config.yaml
model: "audio frame classifier"
dataset: "telephone keypad tones over noise or synthetic speech"
train_examples: 39062
n_mels: 80
hop_length: 160
input: "log_mel"
spec_augment: true
win_length: 512
num_classes: 17
output_stride: 2
arch: "crnn"
norm: "batchnorm"
hidden_act: "mish"
depths: [1, 2, 2]
kernel_size: 5
stem: "single"
widths: [96, 144, 208]
rnn_width: 192
rnn: "lstm"
bidirectional: true
rnn_residual: false
rnn_layers: 6
label_smoothing: 0.05
optimizer: "muon"
muon_scale: "match_rms_adamw"
learning_rate: 0.0057
momentum: 0.95
nesterov: true
orthogonalizer: "newton_schulz_5"
adamw_lr_other_params: 0.00076
sam_rho: 0.05
max_steps: 600
batch_size: 48
epochs: 0.7
lr_schedule: "step"
warmup_steps: 30
weight_decay: 0.3
adamw_weight_decay_other_params: 0
Rows from block 6, named by matrix and row number. Each number is 128 + 24 x the weight over the matrix's rms, rounded and kept within 0 to 255. All counts start at 0.
# weight_ih_l0: LSTM input weights (gates i, f, g, o stacked) (model.rnn.1.rnn.weight_ih_l0, 768x384), inputs 288-383
weight_ih_l0.328 [117  85 153  88 124 104 109 162 116 158 106 113 134 145 154 111  97 144 135 121 138 101 163 121 101 118 127 167 143 160 150 139 113 123  92 123 155 162 120 133 146 158  98 106 105 116 128 144 167 120 168 117 217 124 131 104 138 131 146 153 130 150 136 154 105 132 112 137 111 111 120 111 150 130 112 119 152 119 138 133 123 122 132 137 168 132 160 120 167 115 121 146 147 185 104 121]
weight_ih_l0.329 [ 92 116 134 133 132 145  92  68 145  89 146 148 104 101 142 116 141 134 141 104 131 171 109 125 136 128 146 124  60 140 136 159 112 100 145 112 136 136 126 134 135 132 143 141 132  91  75 123 134 105 103 109 149 114 110 124 161  95 155 130 100 133 116 142 153 103 118 128 144 162 131 119 111 115 145 124 151 101 126 151 138 151 154 144 127 128 143 142 129 143 142 152 168 140 156 119]
weight_ih_l0.330 [121 122  96 128 169 124 143 133 122 149 133 147 160 108 128 149 144 135 112  98 113 149 153 129 128 122 182 153 164 123 143 169 140 134 156 142  68  47 153 114  72 142 133 131 117 126 130 124 117 106 136  68 136 125 124 119 113  91 149 138 135 121 128 149 100  85 172 146 126 116 114 125 118  97 137  98 141 138 104 134 139 150 129 155 127 106 118 125 121 178 167 153 103  94 108 134]
weight_ih_l0.331 [131  88 140 142 102 125 161 116 170 151 142 142 127 141  90 149 103 130 123 131 109 101 157 151  74 145 155  74 127 151 133 127 101 149 109  86  94 138 102 113 118 123 175 146 154  99 149 137 123 113 166 109 121  93 144 137 184 130 179 124 112 115 103 154 121 113 120 123 134 120 145 122 122 129 123 103 117 102 114 117 137 186 123  97 104 135 117 144 152  99 156 101 109 118 136 121]
weight_ih_l0.332 [142 151  72 151  84  93 126 121 112 144 112 101 150 119 156 115 116 140 148 105 160 140  95 120  95 127 154 153  96 106 142 131 140 137 129  97 113 143 155 177 115 107 121 107 124 116 140 172  49 127 132  74 116 125  85 119 129 129 117 124 132 131 101  84 151 158  48 147 159 101 126  81  98 125 164  92 105 149 109 160 108 111 104 110 145 167 142 152 128 106 151 133  97 139 140  73]
weight_ih_l0.333 [124 167  96 117 151 135 113 130 119 133 127  99 114  83 160 102 169 133 147  70 143 125 132  88 114  83 141 142 123 121 129 147 102 127 144 181 150 135 132 153 144  91 124 137  94 102  91 129 139  99 184 117 102 144 118 149 157 184 155 165 128 109 115 131 134 108  93 119  83 110 120 130 129 174 136 154 117 123 103 168 143 167 111 145  99  96 127 151 100 131 120 142 125 127 108 104]
weight_ih_l0.334 [147 114 131 160 138 136 137 126 163 118  90 142 117  74 151 147 141 117  65  91  90 141 121 105 151 126  91 135 133 112  78 138 105 131 144  95 124 141 125 151 122 107 143 113 127 136 149 141  73 124 143 144 109 161 116 136 150 119 108 115 155 133  94 114 131 137 165 134 143 145 103 108 144 119  94 132 118 107 135 148 142 132 136 154 134 103 140 123 164 169 137 121 108 117 149 132]
weight_ih_l0.335 [131 124 124 134 120 106  74 115 143 152 118  86 111 186 138 158 109 142 161 130 136 121  75 172 163 145 127 102 116 102 116  84 122 111 104 127 115 152 152 118 144 167 145 103 129 130  94 142 133  98 161 113 111 140 116 103 169 127  75 181 101  90 125 106 124 108 107 165 146 122 107 101 103 122 184 142  99 154 186 139 143 112 116 143 147 141 116  90  91 125 128  83 117 136 119  71]
weight_ih_l0.336 [145 145 137 118 140 120 145 141 155 134 121 142 152 126 119 102 145 152 124 119 113 162 134 133 128 127 141  99 144 169 137 137 131 123 114  85  99 115 112 144 111  86 177 113 118 116 161 130 122  87  99 143 110  82 161  93 150 101 154 135 100 119 130 128 114 129  89 107 186 141 145 107 130 121 136 112 113 138 180 149 117  93 108  92 116 106 127 152 180 117 121 113 113 136 122 117]
weight_ih_l0.337 [142  85 130 132  94 138 118 113 139 131 125 129 144 117 116 135  82 127 165 127 176 126 112 113 117 102  90 133 120 135 135 160  94 115  75 159 123 160 127 118 135 126 116 127 143 111 132 139  90 141 123 133 184  84 103 142 174  96 109 117 136 102 128 122 124  92 105 160 134 127 128 166 149 179 132 160 112 136 130 135 180  93 102  90 138 147 130 120 114 120  98 115 153 139 172 169]
weight_ih_l0.338 [131 137 116 160  91 111 100 125 146 106 112 118 143 161 138 138 130 194 129 165 133 126 131 154 145 109  84 141 110 121 156 195  74 119 110 108 132  99 115 149 113 144 129 124  87 101 100 164 130 142 182 102 156 142 124 171 100 123 132 130 122 142 145 120 107 122 119 127 179 148 171 100 125 136 134 119 111 143 129 114 123 139 108 144 129 119  85 107 131  83 151  85 119  98 105  87]
weight_ih_l0.339 [153 121 123 105 141 108  81  80 122 180 136 124 149  91  94 147  70 147 111 148 115  99 166 128 144  87 149 117  97 128 117 111 124 127 160 143 123 105 117 114 123 133 109  82 133  94 126 166  95 166 124 128  81 122 117 166 230 161 111 160 160 107 132 131 106 150 129 129 142 153 111 154 141 112 137 112 119 127 163  88 127 126 148 138 128  99 125 132 148 104 124 140 134 153  85 129]
weight_ih_l0.340 [189 108  96 144 105 123  81 127 143 141 173 142 125 135 134 113 151 126 145 113 156 124 153 127 170 113 122 173 101 145 154 122  89  97 124 144  98 101 115 103 140 145 137 113 146 124 165 157 160  94 170  86 136  96 115 144 123 135 134 181 129 136 135  83  99 116  92 129  77 130 153  73 137 119 131 151 154 142 135 124 106 142  94 103 164 121  86  98 131 123 104 113 129 158 161  77]
weight_ih_l0.341 [163 127  94 100 107 105 118 123 141 138 126  97 138 117  92 148 105 166 137 135 140  72 140 104 142 125 176 126 173 161 137 128 151 117 155 133 110 148 138 120 140  93 133 138 126 104 127 140 157 145 131 110 112 107 163 147 134 114 114 139  92 160 125 143 161  88 112 115 127 122 125 155 107 115 100 170 136 147  94 142 101 161 163 136 120 146 131 118 118 119 148 102 152 163  75 160]
weight_ih_l0.342 [155 150 134 130 150 127 119 137 125  84  96 116 127 137 136 140 128  96 146 132 110 129 116 121 117 125  60 109  70 132 121 129 115 125 100 172 152 132 114 111 109 121 140 137 137 128 131 126 116 159 137 118 136 134 175 178 120 126  97 100 102 156 140 149  79 133 144 178 137 102 133 102 140 137 140 121 137 144  82 130 109 151 146 133 124 102 130 167 125 132 100 127 122 125 155 138]
weight_ih_l0.343 [106 101 123 101 134  97  96 109 127 124 136 119  96 156 124 117 125 116 145 140 106 171 144 150 112 136 101 144 132 144 117 150 110  82  83 119 113 137 115 142 138 115 134 110  88 119 157  99 144 137 116 116 147 108 182 133  76 126 151 145 107 123 102 129 138 139  73 108 163 111  99 137 102  93 121 179 157  94 129 132 135 142 141 156 121 130 111  85 110  80 173  94 144 152 123 132]
weight_ih_l0.344 [124 132 125 142 162 108 103  77 125 155 140 109 153 127 118 102 129 112 155 167 146 134 118 144 150 113 180 145 121 117 154 129 147 109 134 153 141 185 128 120 106  97 127 114 169 192 169 134 135 120 103 162 121 133  98 137 113 122 138 152 143 135 115 132 101 126 119 123 152 126 161 117 100 135 128  99 114 143 138  92 137 166 119 112 134 122 112 147 115 140 144 115  93 164  90 119]
weight_ih_l0.345 [120 128 116 123 116  82 150 122 153  85 112 101 134  88 177 136  97 128 125 158 123  99 128 136 114  99 125 125 135  97 124 121  97 123  83 105 126  82 189 122 156 132 115 116 119 131 140 154 111 129 157  84  84 160 117 139 101 153 155 117 139 138 121  82 110 148 150 162 132  99 147 105 117 119 138 132 118 103 136 120 133 111  78 118  97 137  83 155 131 152 135 168 144 134 152 118]
weight_ih_l0.346 [102 147 152 129 112 137 167 144 134 109 134 173 106 168 132 133 112 109 114  83 137 135 132 128 170  97 115  87 116 128 146  89 155 111 119 138  96 137 153 102 127 163 151 178 145 158 124 167 109 120 125 107 123 148 140 105 128 164 119 123 108 144  90  84 115 171 125 152 119 145 118 114 120 100  77 138 123 107  96 134 157  89  94 121 134 115 120 135 113 111 172 117 133 155 141 148]
weight_ih_l0.347 [150 185 123  74 173 138  91 152 136  99 140 140  99 134 155 113 114 137 167 158 141 142 136 104 140 158 114 152 106 126 167 135 120 139 136 133 145  83 140 142 123 116 120 124 123 130 117 126 150 138 123  90 131 128 139 116 152 179 126 110 157 127 136 138 116 140 116 112 142 126 142 129 119 108 134 145 108 108 114 122  99 140 123  98 125 152  84 124 138 103 137 178 113  90  61 150]
weight_ih_l0.348 [111 134 117 149 163 161 162 127 109  82 107 129 140 133 138 151 123 108 143 108  97 143 114 108 168  89 131 148  98 164 105  97  85 135 128  74 108 127 120 109 168 119 100 119 138 142 155 101 136 127 106 150 145 119 112 143  79 108 167 113 166 120 152 126 125 112 126 123 147 103 128 127 106 167 155 102 155 117 134 131 161 108 142  99 134 121 121 119 147 123 141 136 150 136 107 125]
weight_ih_l0.349 [137 154 114 153 115 120 129 155 129 154 114 152 126 134 126 141 100 111  82 143 128 185 109 162  87 131 130 147 129 121 136 143 147  89 118 141 119 115 140  85  88 144 113 109  84 136 158  81 144 106 116 142  90 141 136 139 103 101 130 119 130 147 141 146  46 118  92 120 153 105 125 135 143 117 156  98  96 132 138 138 125 137 132 118 105 118 126 128 130 144 170 115 107 136 108  99]
weight_ih_l0.350 [149 136 119 118 129 126  97 128  81 105 142 110  78 108 153 149 119 164 121 138 132 124 110 123 149 185 195 148 129 153 162 160 142 106 124  94 125 145  97 122 160 114 119 132 146 115 196 123  87 112 146 106 122 110 128 134 144 160 123 120 136 133 169 126 143 100 160 121 154 112 125 158 132 150 109 125 129 102 144 145 141 153 125 134  91 111 155  99 144  88 151  85 135 133 134 140]
weight_ih_l0.351 [147 119 139  94 145 125  95 134 149 132 146 154 128 159 131 116 128 118 109  98 158 109 150 125  96 113 160 107 152 132 149 147 138 118 135 131  94 174 162 128 120 109 179 151 141 164 169 106 156 108 137 113 158 114 128 167 116 177 128 107 128 138 136 106 162 135 103 155 147 146 117 132 129 135 140 143 126 129 115 162 121 135 110 121 103  78  77 124 138 150 149 151 118 109 113 116]
weight_ih_l0.352 [ 99 132 114 132 151 145 145 111 102 129 134 127 134 119 113 130 141 168 120 127  89 174 128 158 144 142 123 110 155 127 175 115 161  83 148  82 137 148 134 141 116 108 128 101 127  95  92  86 136 116 112 107 131 114 141 137 127 127 145 122 183 119 162  95 168  93 116 129 152 119 102 156 113 148 131 109 130 141 112 138 116 103 109 113 193 116 125 176 106 156 138 138  98 105 145  99]
weight_ih_l0.353 [101 150 144 135  99 135 135 168 100 158 120 150 115 152 123 124 122 106 162 154 118 126 133 141 147  81 140  64 138  95 144 146 114 119 119 129 146 138 127 129  54 136 130 172 147 143 145 109 156 166 129 110 126  92 128 149 136  99 129 106 139 133 114  85 112 143  81 150 176  97 102 163 151 160 102 102 125 125 110 119 103 129 134 136 109 104 155 128 140 118 133 109 132  98 141 157]
weight_ih_l0.354 [ 94 150  78  88 122 155 128 121 130  90 139 131 138  84 136 110 160 123 154 143  89 166 127 170 146 128 174 151 139 128 155 121 115 129 145 144 131 156 146 136 133 141 151 135  70  76  96 143 137 137 175 113  57 148 111  94 127 149 106  92 117 142  80 153  78 111  95 113 135 141 127 137 128 114 110 152 151 142 119 136 163 127 140 165 146 124 128 128 159 119 113 138 130  96 129 154]
weight_ih_l0.355 [ 59 110 101 148 172 164 108  68 105 161 135 129 122  94 148 159 103 134 143 102 134  90 117 141 113  78 187 155 134 118 100 115 146 117 119  81 140  89 132 147 143 130 124 144 105 166 134 143 131  68 175 117 112 136 156 127  44 124  96 105 134 112 121 122 132 146 151 153 138  94  96 133  96 139 111 140 106 118 159 114 128 149 113 105 112 118 143 118 150 101 152 129 124 155  91 163]
weight_ih_l0.356 [175 114 104 110 127 161 132 107 125 132 156 112  98 149 164 165 107 137 142 101 162 115 107  99 136 122 122 137 129  98 139 113 104 144 181 162 138 123  81 147  89 112 102 116 115  76 142 119 135 129 121 147 111 141 127 149 128 134 165 157 154 125 107 141 114 116 117 151 115 120 100  99 129 106 177 140 125 105 146 176 151 112 160 141 181 112 125  90 112 122 107 112 138 109 128 151]
weight_ih_l0.357 [148  98 147 142  91 133 131 140 132 141 129 149 120 158 130 143 114 150 147 127 144 159 105 126 138 111 104 170 115 143  97 117 123 154 124 114 139 142 148 114 111 125  98 118 115 137 113 124 128 127  80 148 118 151 168 168 137 133 128 137 124 119 135 174  98 162  67 122 130 134 140 158 138 145 161 119 122 129 152 115 148 120 174 116 102 136 129  86  93  90 169 128 112 137  81 113]
weight_ih_l0.358 [150 121 124 147 113 147 119 102 155 131 135 118  95 148 117 109 156 138  99 118 139 118 104 113 119 133 163 148 101 116  77 140  99 156 157 120 147 141 149 181 121 121 113  77 105 149 139 143 138 165 147 143 107 112 157 152 118 126 162 182 124 170 121 107  92 119  87 114 140  97 120 154 140 129 160 128 121  98 161 136 117 101 153 110 147 116 123 131 119 140 134  98  98 149 122 124]
weight_ih_l0.359 [138 126  97 135 138 139 108  90 141 123  95 122 107  72  64 133 168 145 111 128 158 163 141 156 160 122 127 113 162 118 139 129 162 143 105 110 109 159 133 112  73 143 143 115 107 113 124 148 177 124 113 123 125 134 116 162  95 100 129 176 109 149 162 140 150 118  65 128 156 138 120 163 110 149  82 120 138 131 133 146 176 160 120 137 148 170  86 142 117  93 149 124 147 117 164 108]
weight_ih_l0.360 [127 104  93 132 136 106  89  88 136 158 128 102 157 157 126 165 133 126 146 117 135 125 130 110 158 131 121 115 101 116 121  93 153 123 132 103 171 127  77 115 119 129 137 132 148 142 138 122 133 123 105 118 175 107 116 154 101 117 118 119 128 129 105 112 105 131 106 121 124 116 110 154  86 109 135 166 138 100 152  99 130 105 102 136 181 129 163 117 149 116 132 120 120 137 142 110]
weight_ih_l0.361 [127 140  96  96 144  98 107 124  89 118 163 130 120 129 119 135 145  92 139 112 134 132 160  99 151 136 127 114  91 125  85 112 106 151 101 148 155  97 129 122 170 137  77 162  94  82 145 149 143 129  99 114 138 167 109 110 140 154 166 132 148 162 111 116 149 148  77 119 153 115 148  91 108 146 139 174 120 120  92 122 150 147 161 134 151 114 136 131 115  86 132 160 142 160  91 126]
weight_ih_l0.362 [ 82 177 126  94 122 137 131 111 132 122 117 133 156 163 125 157 100  99 147 126 131 128 143 122  97 104 167  97 120 124 148 123 143 120 106 145 129 136 129  97 120 145 117 165 127 121 143 108 126 123 134 140  88 122 147  87 138 114 117  72 166  75 174 152 173 170 135 116 126 157 106 112  88 123 157 165 128 121 122 170 103 125 117  92 131 131 131 143 162 147 146 116 174 136 133 124]
weight_ih_l0.363 [120  98 115 128  98 122  91 143 140 160 140 156 139 111 152 111 120 143 163 133 166 101 158 108 157  88 109 111 158 111 148 150 118 153 104  99 121 115 108 143  99 106 138 152  85 152 110 140 132 123 136 186 129  85 118 122 101 190 108 143 143  89  93 114 132 134 149 144 176 103 135 117  94 155 109 143 178 142 151 172 139  62 113 122 121 140  85 129 157 110 116 128 137  97 136 125]
weight_ih_l0.364 [114 156 100 150 155 159 112  80 116 150 142  95  82 130 131 129 141 116 104 110 139 119 120 104 114 139 129 130 171 112 152 108 121  96  68 114 114 117  88 153 125 124 129 135  96 125 141 153 136 150 122 133  79 111 188 105 118 115 141 199 133 132 108 117 125 169 118 128 148 101 106 139 127 150 146 116 155 113 132 134  89 129 177 133 107 127 107 127 113 177 144 135 118 102 104 129]
weight_ih_l0.365 [132 103 116 125 151 135 134 132  97 123 138 177  78 106 152 119 118 148 115 114 164 108 130 134 103 137 152 123 154 151 100 100 152 151 123 100 107 107 129 165 176 116 132 112 112 142 124 142 103 119 116 142  79 116 150 154 135 131 159  96 141 135 138 132  95 113 127 121 109 139 123 117  81 123 167 156 123  97 129 139 169 152 105 124 114 147 143 151 129 137 139 118 117 125 166 112]
weight_ih_l0.366 [116 119 151  92 151 116  88  91 127 149 121 151 121 116 108 106 178 142 108 160  97  90 159  87 107 113 118 144 171  94 121 108 134 128 141 126 149 111 143  93 136 106 138  92 143 103 142 114 157 131 173 136  99 100 104 129 150 165 118 103 135 150 168 131 104 113 131 114 133 118 136 120 149 114 131 159 146 115 155  99 151  91 164  96  79 130 106 117 155 145 164 116 172 138 125 126]
weight_ih_l0.367 [133 116 170  83 109 150  97  97 166 125 120 139 107  97 111 127 133 181 130 127 139 126  94 115 112 120 151 132 199 123 100 108 159 145  91 153 133 181 128 160 140 114 129 113 119 115 146 155 119 142 120  96 163 162 157 156 163 108 155 137 152 110 130 151 122 115  85 123 134  84  96 115 134 135 121  99 135 150 123 108 103 155 116 103  98 140 124 157 135 109 153 145 149 140 106 111]
weight_ih_l0.368 [111 164 136 111 142  85 100 128 110 158 137  78 121 118 139 146 119  90  99 115 148 127 109 155 147 128 117 126 126  81 147 183 145 177 135 110 164 122 143 118 122 103 153 115 153  87 152 177 132 129 154 185 123 126 119  83 120 144 160 163 101 121 156 130 115 130 113 127 161 124 133 117 132 107 124 142 114 168 168 110 110 107 162 137  92 115 114 125 130 111 136  93 118 172 119 113]
weight_ih_l0.369 [113  82  91  98 105 161  86  81 116 137 121 135  94 125 143 114 115 113 108 142 147 123 105 168  89 158  98 125 151  99  94 116 116 159 138 146  96 142  74 108 131 138  78 106 107 106 110 161 159 142 159 115  96 129 122 105  88 149 131  75 121 161 136 131 107 130 119 114  94 110 153 120 122 121 125  99 124 143 110 174 141 111 121 146 165  93 121 120 166 113 140 127 117 140 125 133]
weight_ih_l0.370 [127 119 110  64 123 131 131 148 143  89 122 181 159 100 119 122 143 148  88 107 107 123 134 129 148 154 164  99 154 173 140 131 132 136 138 144 117 109 105 135 123 126 141  97 123 121 143 151 120 119  86 121 157 123 143 123 139 110 159 106 152 112 142 131 109 115 151 142 156 117 110 119 162 146 101  92 188  93 153 116 157 104 120 145 119 120 111 139 135 110 177  91 131  93  95 131]
weight_ih_l0.371 [117 127 118 157 125 114 140  61  85 150 157 150 110 137 143 174 144 140 106 127 133 118 124 104 107 118 107 135 131 100 167  98 138  95 108 128 129  93 159 175 134 138 141 133 140 135  87 157 108 113 126 116 140 150 162 115 113  76 127 121 138 141  99 122 201 120 112 135 138 117 111 150 126 146 129 127  94 148 111 130 136 111 113 145 125 125 121 117 105 134 165  94 120  97 112 137]
weight_ih_l0.372 [138 164 156 125 133 143  99  95 114 137 154 163 110 132 104 133 137  87 147 160 133 144 108 166 142 140 122  73 104 117 102 116 121 125  95 113 150 116  90 140  94 102 157 109 136 111 130 100 122 144 116 112 111 104 197 167 167 143 142  96 126  95 152 172 140 106 142 119 158 114 137 124 163 135 149 114 116 115 119 179 141 125 143 124  79 122 122 108 128 125 144 142 146 131 124 145]
weight_ih_l0.373 [160 148 156 125 139 143 131 131 154 145 140 167 135 112 156 125 157  87 127 119  89  97  91 179 119 142  91 114 142 149 127 136  99 139 130 116 124 113 154 143 129 136 113 125  74 165 104 136 181 110 176 129 141 107 149 128 135 133 131 148 137 144 145 145 130  71 113 105  85 120 136 149 119 136 157 146 138 151  99 163 114 139 100 137 109 103 102 131 127 158 139 112 155 110 152 135]
weight_ih_l0.374 [109 142  78  95 169 128 120 127 160 150 112 130 124 161 124 149 146 157 126 116 102 157 136 133 123  74 116 107 100 121 127 131  93 114 131 109 117  96  79 137  99 124 125 128 161 128  99 166 149 133  82 150  88  94 127 155 128 128 107 113 115 122 140 130  69 100 147 132 120 157 128 111 113 125 148  99 150 103 100 108 126 159 129 140 113 113 100 175 118 125 152 128 113 103 117 120]
weight_ih_l0.375 [ 92 103 148 107  96 117 103 142 160 164 113 123 155 130 105 146 120 156 112 169 100 114  90 171 106 114 168 116 157 133 146 102 134  98 104 103 123 124 133  90  71 142 124 128 120 102 110 164  96 122 114 132  79 168 118  93 153 125 180  97 170 125 121 118  93 118 143  99 147 133 128 154 134 134  95 130 119 157 124 114 138 174 132 111 131 121 143 150 115 115 129 126 144 120 148  97]
weight_ih_l0.376 [109 118 116 132 139 126 106 110 110 116 136 159  90 100 119 139 158 144 148 114 137 155 182  84 117 158 140 157 112 145 138 154 136 107 130 118 136 105 153 111 148 105 140 142 121 134  89 146 145  94 203 129 127 152 156 137  74 107 117 123 171  89  88 103 182 123  86 115 155 146 161  54 113 127 104 120 131 102 129 152 155 159 119 139 107 133 108 117 120 108 125 208 127 153 157 119]
weight_ih_l0.377 [119 143  53 132 139 127 105  93 119 132 107  86 100 124 120 147 154 103 100 116 119 133 149 149 108 115 153 123 127 123 167  98  93 139 145 128 117 100 125 149 143 149 131 132 109 152 134 135 134 137 122 109 125 116 146 128 102 143  79 139 148 117 128 116  70 131 125  74 152 165 155 102 125 106 156  97 137 150 128 104 117 158 145 137 147 114 124  86 120 130 101 117 176  98 146  99]
weight_ih_l0.378 [170 137 101 132 137 139 121 146 105 117 100 125 117 120 113  85 121 164 153 138 127 103 123 202 149 162 125 120  76  94 128 135 118 120 109 127 128 125 169 128 137 140 135 105 136 115 167 166 141 139 101 131 169 144 116 115 109 140 181 121 127 114  92 175 118 169 138 133 134 152 160 126 113 117 154 113 155 177  99 186 163 135  52 139 149 116 104 107 110 212 138 163 118 164 134 127]
weight_ih_l0.379 [117 131 111 140 145 113 126 106 100 166 134 170 118  92 165 141  99 115 132 113 122 145 104 109 147 163 179  94 129 151 109 111 140 130 156 119 164 143 175 190 124 131 163 111  89 146 147 172 119  85 118 142 146  89 157  69 147 118 107 154 139 132 161 125 108  92 147  97 162 145 127 133 149 105 149 103 143 138  90 169 135 103 107 167 106  76 101 133 157 140  78 133 145 141 102 101]
weight_ih_l0.380 [112 140 168 141 116 103 101 124 146  89 104 131 100  92 115 163 110 118 143  77 115 143 126 153 158 156 110 164 117 134 107 138 134 135 141 142 139 134 163 100 155 139 127 112 165  91 117 127 126 117 174 135 128 111 126 184 142  93  62 127 171 142 124 123 109 137 110 108 138 119 138 144 142 134 150 133 137 148  95 130 129 116 128  99 126 146 102  63 101 170 161 122 106 109 156 126]
weight_ih_l0.381 [132 123 137 135 146 137  92 139 111 147 133 117 109 120 131 148 136 129 116 117 130 122 137 141 103 105 121  95 109 117 175 161  91 133  77 137 147  97 124 133 111 153 102 133 133 140 152 117 137 155 142 129  89 127 153 142 160 145 151 109 124 100 151 116 122 122 116 164 141 125 130 159 147 159 132 107 131 136 110 101 141 119 159 131  96 112 141 116 140 124 170 154 129 106 137 103]
weight_ih_l0.382 [153 131 163 111 154 122 121 124 131  90 145 117 145 102 124 116  66 133 134 127 109 135 122 117 151 126 142 103 126 124 138 114 128  97 138 143 127 152 140 145 179 147 129  99 160 164 131 129 138 117 130 162  87  88  97 113 139  89 166 116  78 153 125 146 139 120 125 129 109 134 138  96 115 110 135  94 147 149 119 123 108 134 146 129 104 103 164 148 135 110 108  73 171  97 129  66]
weight_ih_l0.383 [120 160 121 172 117 120 116  91 181 133  92 167 156 139 160 154 116  65 128 149 154 125  85 125  59 118 143 187 128  78 108 147 106 133  96 124 130  82  54 139  83 137 117  96 104 136 121 129 145 112 140 128  68  88 143 171  92 118 134 128 114 171 190 119 136 118 153 109 129 124 134 166 129 129 138 117 112 160 102 144 142 148 162 139  93  98  98 127  93 153 155 116 130 115  97 166]
weight_ih_l0.384 [104  79 123 109 116 122 111 134 119 146 109 141 126 120  28 119 141 126  93  98 135 120 147 148 128 137  89  97 122 167 168 108 116  88 116 159 142 135 146 138 157 120 118 113 146 159 174 130  96 138 132 126 112 147 150 116 162 118 158  97 107 122 158 103 135 135  81 105 138 182 119 132 109 150 172  95 125 149 156 120 113 135 117 142 117 139 108 104 148 103 148 134 139 130 145 138]
weight_ih_l0.385 [119  87 142 121 112 120 115 107 140 153 101 134 111 127 181 138 105 112 107 119 102 137 122 121 125 179 111 122 135 142 108 139 131 146 114 112 154 118  82 168 144 115 125 102 150 188 163 119 144 148 130 129 137 109 163 135 134 127 151 106  96 189 140 169  99 173 144 124 146 159 134 117 164 144 115 131 113 104 104 152 112  87  92 112 113 137 147 127  89 138 145 114 152 121 126 119]
weight_ih_l0.386 [119  98 128 162 126  88 126 106 127 158 135 142 132 129 130 141 111 165 129 123 111 155 136 144 136 151 119 153 135 164 126 159 164 132 112 187 136 105 153 155 145 132 133 111 119 140 125  84 102 108 124 115 118 176 135 104 112 112 141  78 127 108 109 122 118 141 133 120 121 133 163 141 126 111 114 184 163 138 130 116 109 111 129  95 119 119 178  98 126 115  76 126 104 154  65 105]
weight_ih_l0.387 [105 104  95 107 148 160 137  95 149 139 140 147 101 135 118 159  87 147 147 148  76 102 135 128 167 125 106 109  89 111 128 153 131  76  74  99 115 120 138 133  98 136 153 142  70 109 165 116 126 143 134 125 109 164 139 127 129 138 132 135 130 128 104 120 137 124 173 156 132 145 112 175 126 143 110 130 102 121 151 177 123 159 122 124 122 122 111 128 102 120 153 128 158  99 139 135]
weight_ih_l0.388 [137 126 130 175 155 134 176 161 148 162 161 104 170 114 165 145 122 129 135 112 109 101 139 137  88 128 156 218 116 148 101 137 137  91 118 141 136 117 139  89 128  87 146 100 125 134 126 123 158 118 172 122  94 129 137 118 155 153 188 124 151 110 119 159 141 166 123 147 114 137 171  89 123 140 109 162 160 116 169 123  96 140 127 132 144 113  90 161 119  92  97  99 132 141 128 143]
weight_ih_l0.389 [111 101 130 107 138 158  85 147  79 157 144 128 129 131  99 103 140 129 120 129 111 135 117 190 140 139 134 120  85 124 152 103  85 129 106  76 132 153 146 110 147 147 157 151 119  95 149  72 111 134 168  78 112 126 112 103 143 161  95 107  85 153 134 123 122 116 168 128 132  97 139 123 147 104  93 114 140 124 160 115 100 142 140 135 114  81 109 142 131 112 117 140  78 138 110 134]
weight_ih_l0.390 [ 76  94  96 108 122  95 138 120 176 118 123 197 135 151  93 114 119  98 153 130 100 150 126 135 113 111  97 120 150 149  91 174 106 155 119 112 150 106 148 117 138 119 138  96 120 132 120 117 144 125 163 158 145 110 156 143 126 115 185 162 120 135 121 140 154 181 167 116 160 133 119 109 110 122 109 100 137  85 105 130 136  82 149 135 151 134 103 164 156 118 101 115 134 110 118  84]
weight_ih_l0.391 [115  97 141 154 161  77 132 135 136  94 141 115 152 109 174 160 127 148 110 129  99 116 107 177 135 164 103 168 146 148 135 117 162 116 157 110 121 113 133 117 124 143 110 121 102 102 124 132  91 153 114 119  90 156 148 157 142 121 109 142 178 142 153 145 126 131 145 133 108 132 116  86 113  51 161 121 133 109 160 163 116 121  96 104 144 135 128 178 107 181 160 121 170 116 153 133]
weight_ih_l0.392 [117 149 132 167 148 117  76 111 113 111 110 136 102 124 116 156  96 102 100  83 122 141 102 124 159 157 197 154 166 127 110 151 127 126 116 126 106  74 132 125 153 129  98  71 131 193 134 133 154 148 142 138 147 135 143 127 114 135 125 109  66 119 121 169 110 102 119 159 150 112 112 103 130  90 134 130 126 100 113 155 174 150 166 135  95 126 133 114 132 135 113 134 131 148 143 142]
weight_ih_l0.393 [106 136 152 116 127 121 111 168 189  85 100 129 123  96 143 125 115 135 136 132 127 107 133 129 109 129 120 139 124 158 142 139 141 119 128 106 130 130 132 110  88 170 123 168 121 154 117 117 150 148 107 129  88 120  94 140 120 107 137 134 109 108 110 137 124 151  98 129 159 168 151 115  97 108 109 164 132 101 110 168 135 137 158 127 115 153 117 106 142  99 145 121  80 123 174 144]
weight_ih_l0.394 [128 120 127 142 122 136 142 121 123 132 124 114 163 118 139 119  88 140 104 114  93 131 139 159 143 151  94  96 118 145 169 122 165 131 121 144  73 135 157 123 119 133 142 141 129 144 164 138 165 111 118 127 156 178  83 156 106 126 118 118 139 123 111 155 152 123 142 163 164 153 159 153 111 136 144 111 105 121 112 116 162 103 166 109 124 138  87 145 100 133  93 168 146 139 115 106]
weight_ih_l0.395 [117 190  92 105 122 103 107 127 100 147 103 161 109 127 145 110 129  85 153 111 135 126 136 142 109 157 154 152 125 120 130 118 112 148 106 101 156 120 124 126 127 126 117 130 127 136 129 167 113 126 123 129 129 116 159  84 154 113 116 158 128 114 108  84 113 100  70  90 118 129 103 121 130 162 100 155 138  84  79  71 141 140 152 159 110  94 121  90 119 155 163 153 139 118 156 150]
weight_ih_l0.396 [134 141 118 122 105 126 108 157 147 147 154 151 138 128 111 133 177 145 141 175 117 110 133 155 110 121 116  88 138 134 123 161 159 123 107 118 107 120 161  83 123 150 108 104 106 131 119 169 122 116 122  97 117  87 107 132 157 116 109 137 191 133 134 122 133 134 105 116 109 130 152 119 135 108 116 118  78 154 144 152  83  90  81 129  54 131 101 124 124 158 101 135 148 134 110  54]
weight_ih_l0.397 [ 98 105 131 165 186 144 171 136 135  99 118 106  88 144 142 155 126 122 125 116 144 130 101 163 111 127 104 156 108 122 100 143 121 172 158 130 145 128 109 154 158 131 143 115 154 148 137 114 111  98 128 154 110 110 156  97 144 137 122 146  62 119 112 135 181 142 124 122 137 100 112 112 123 112 114 150 114 112 173  77 167  94 152 120 146 141 128  94 135 135 114 169 138 115  98  88]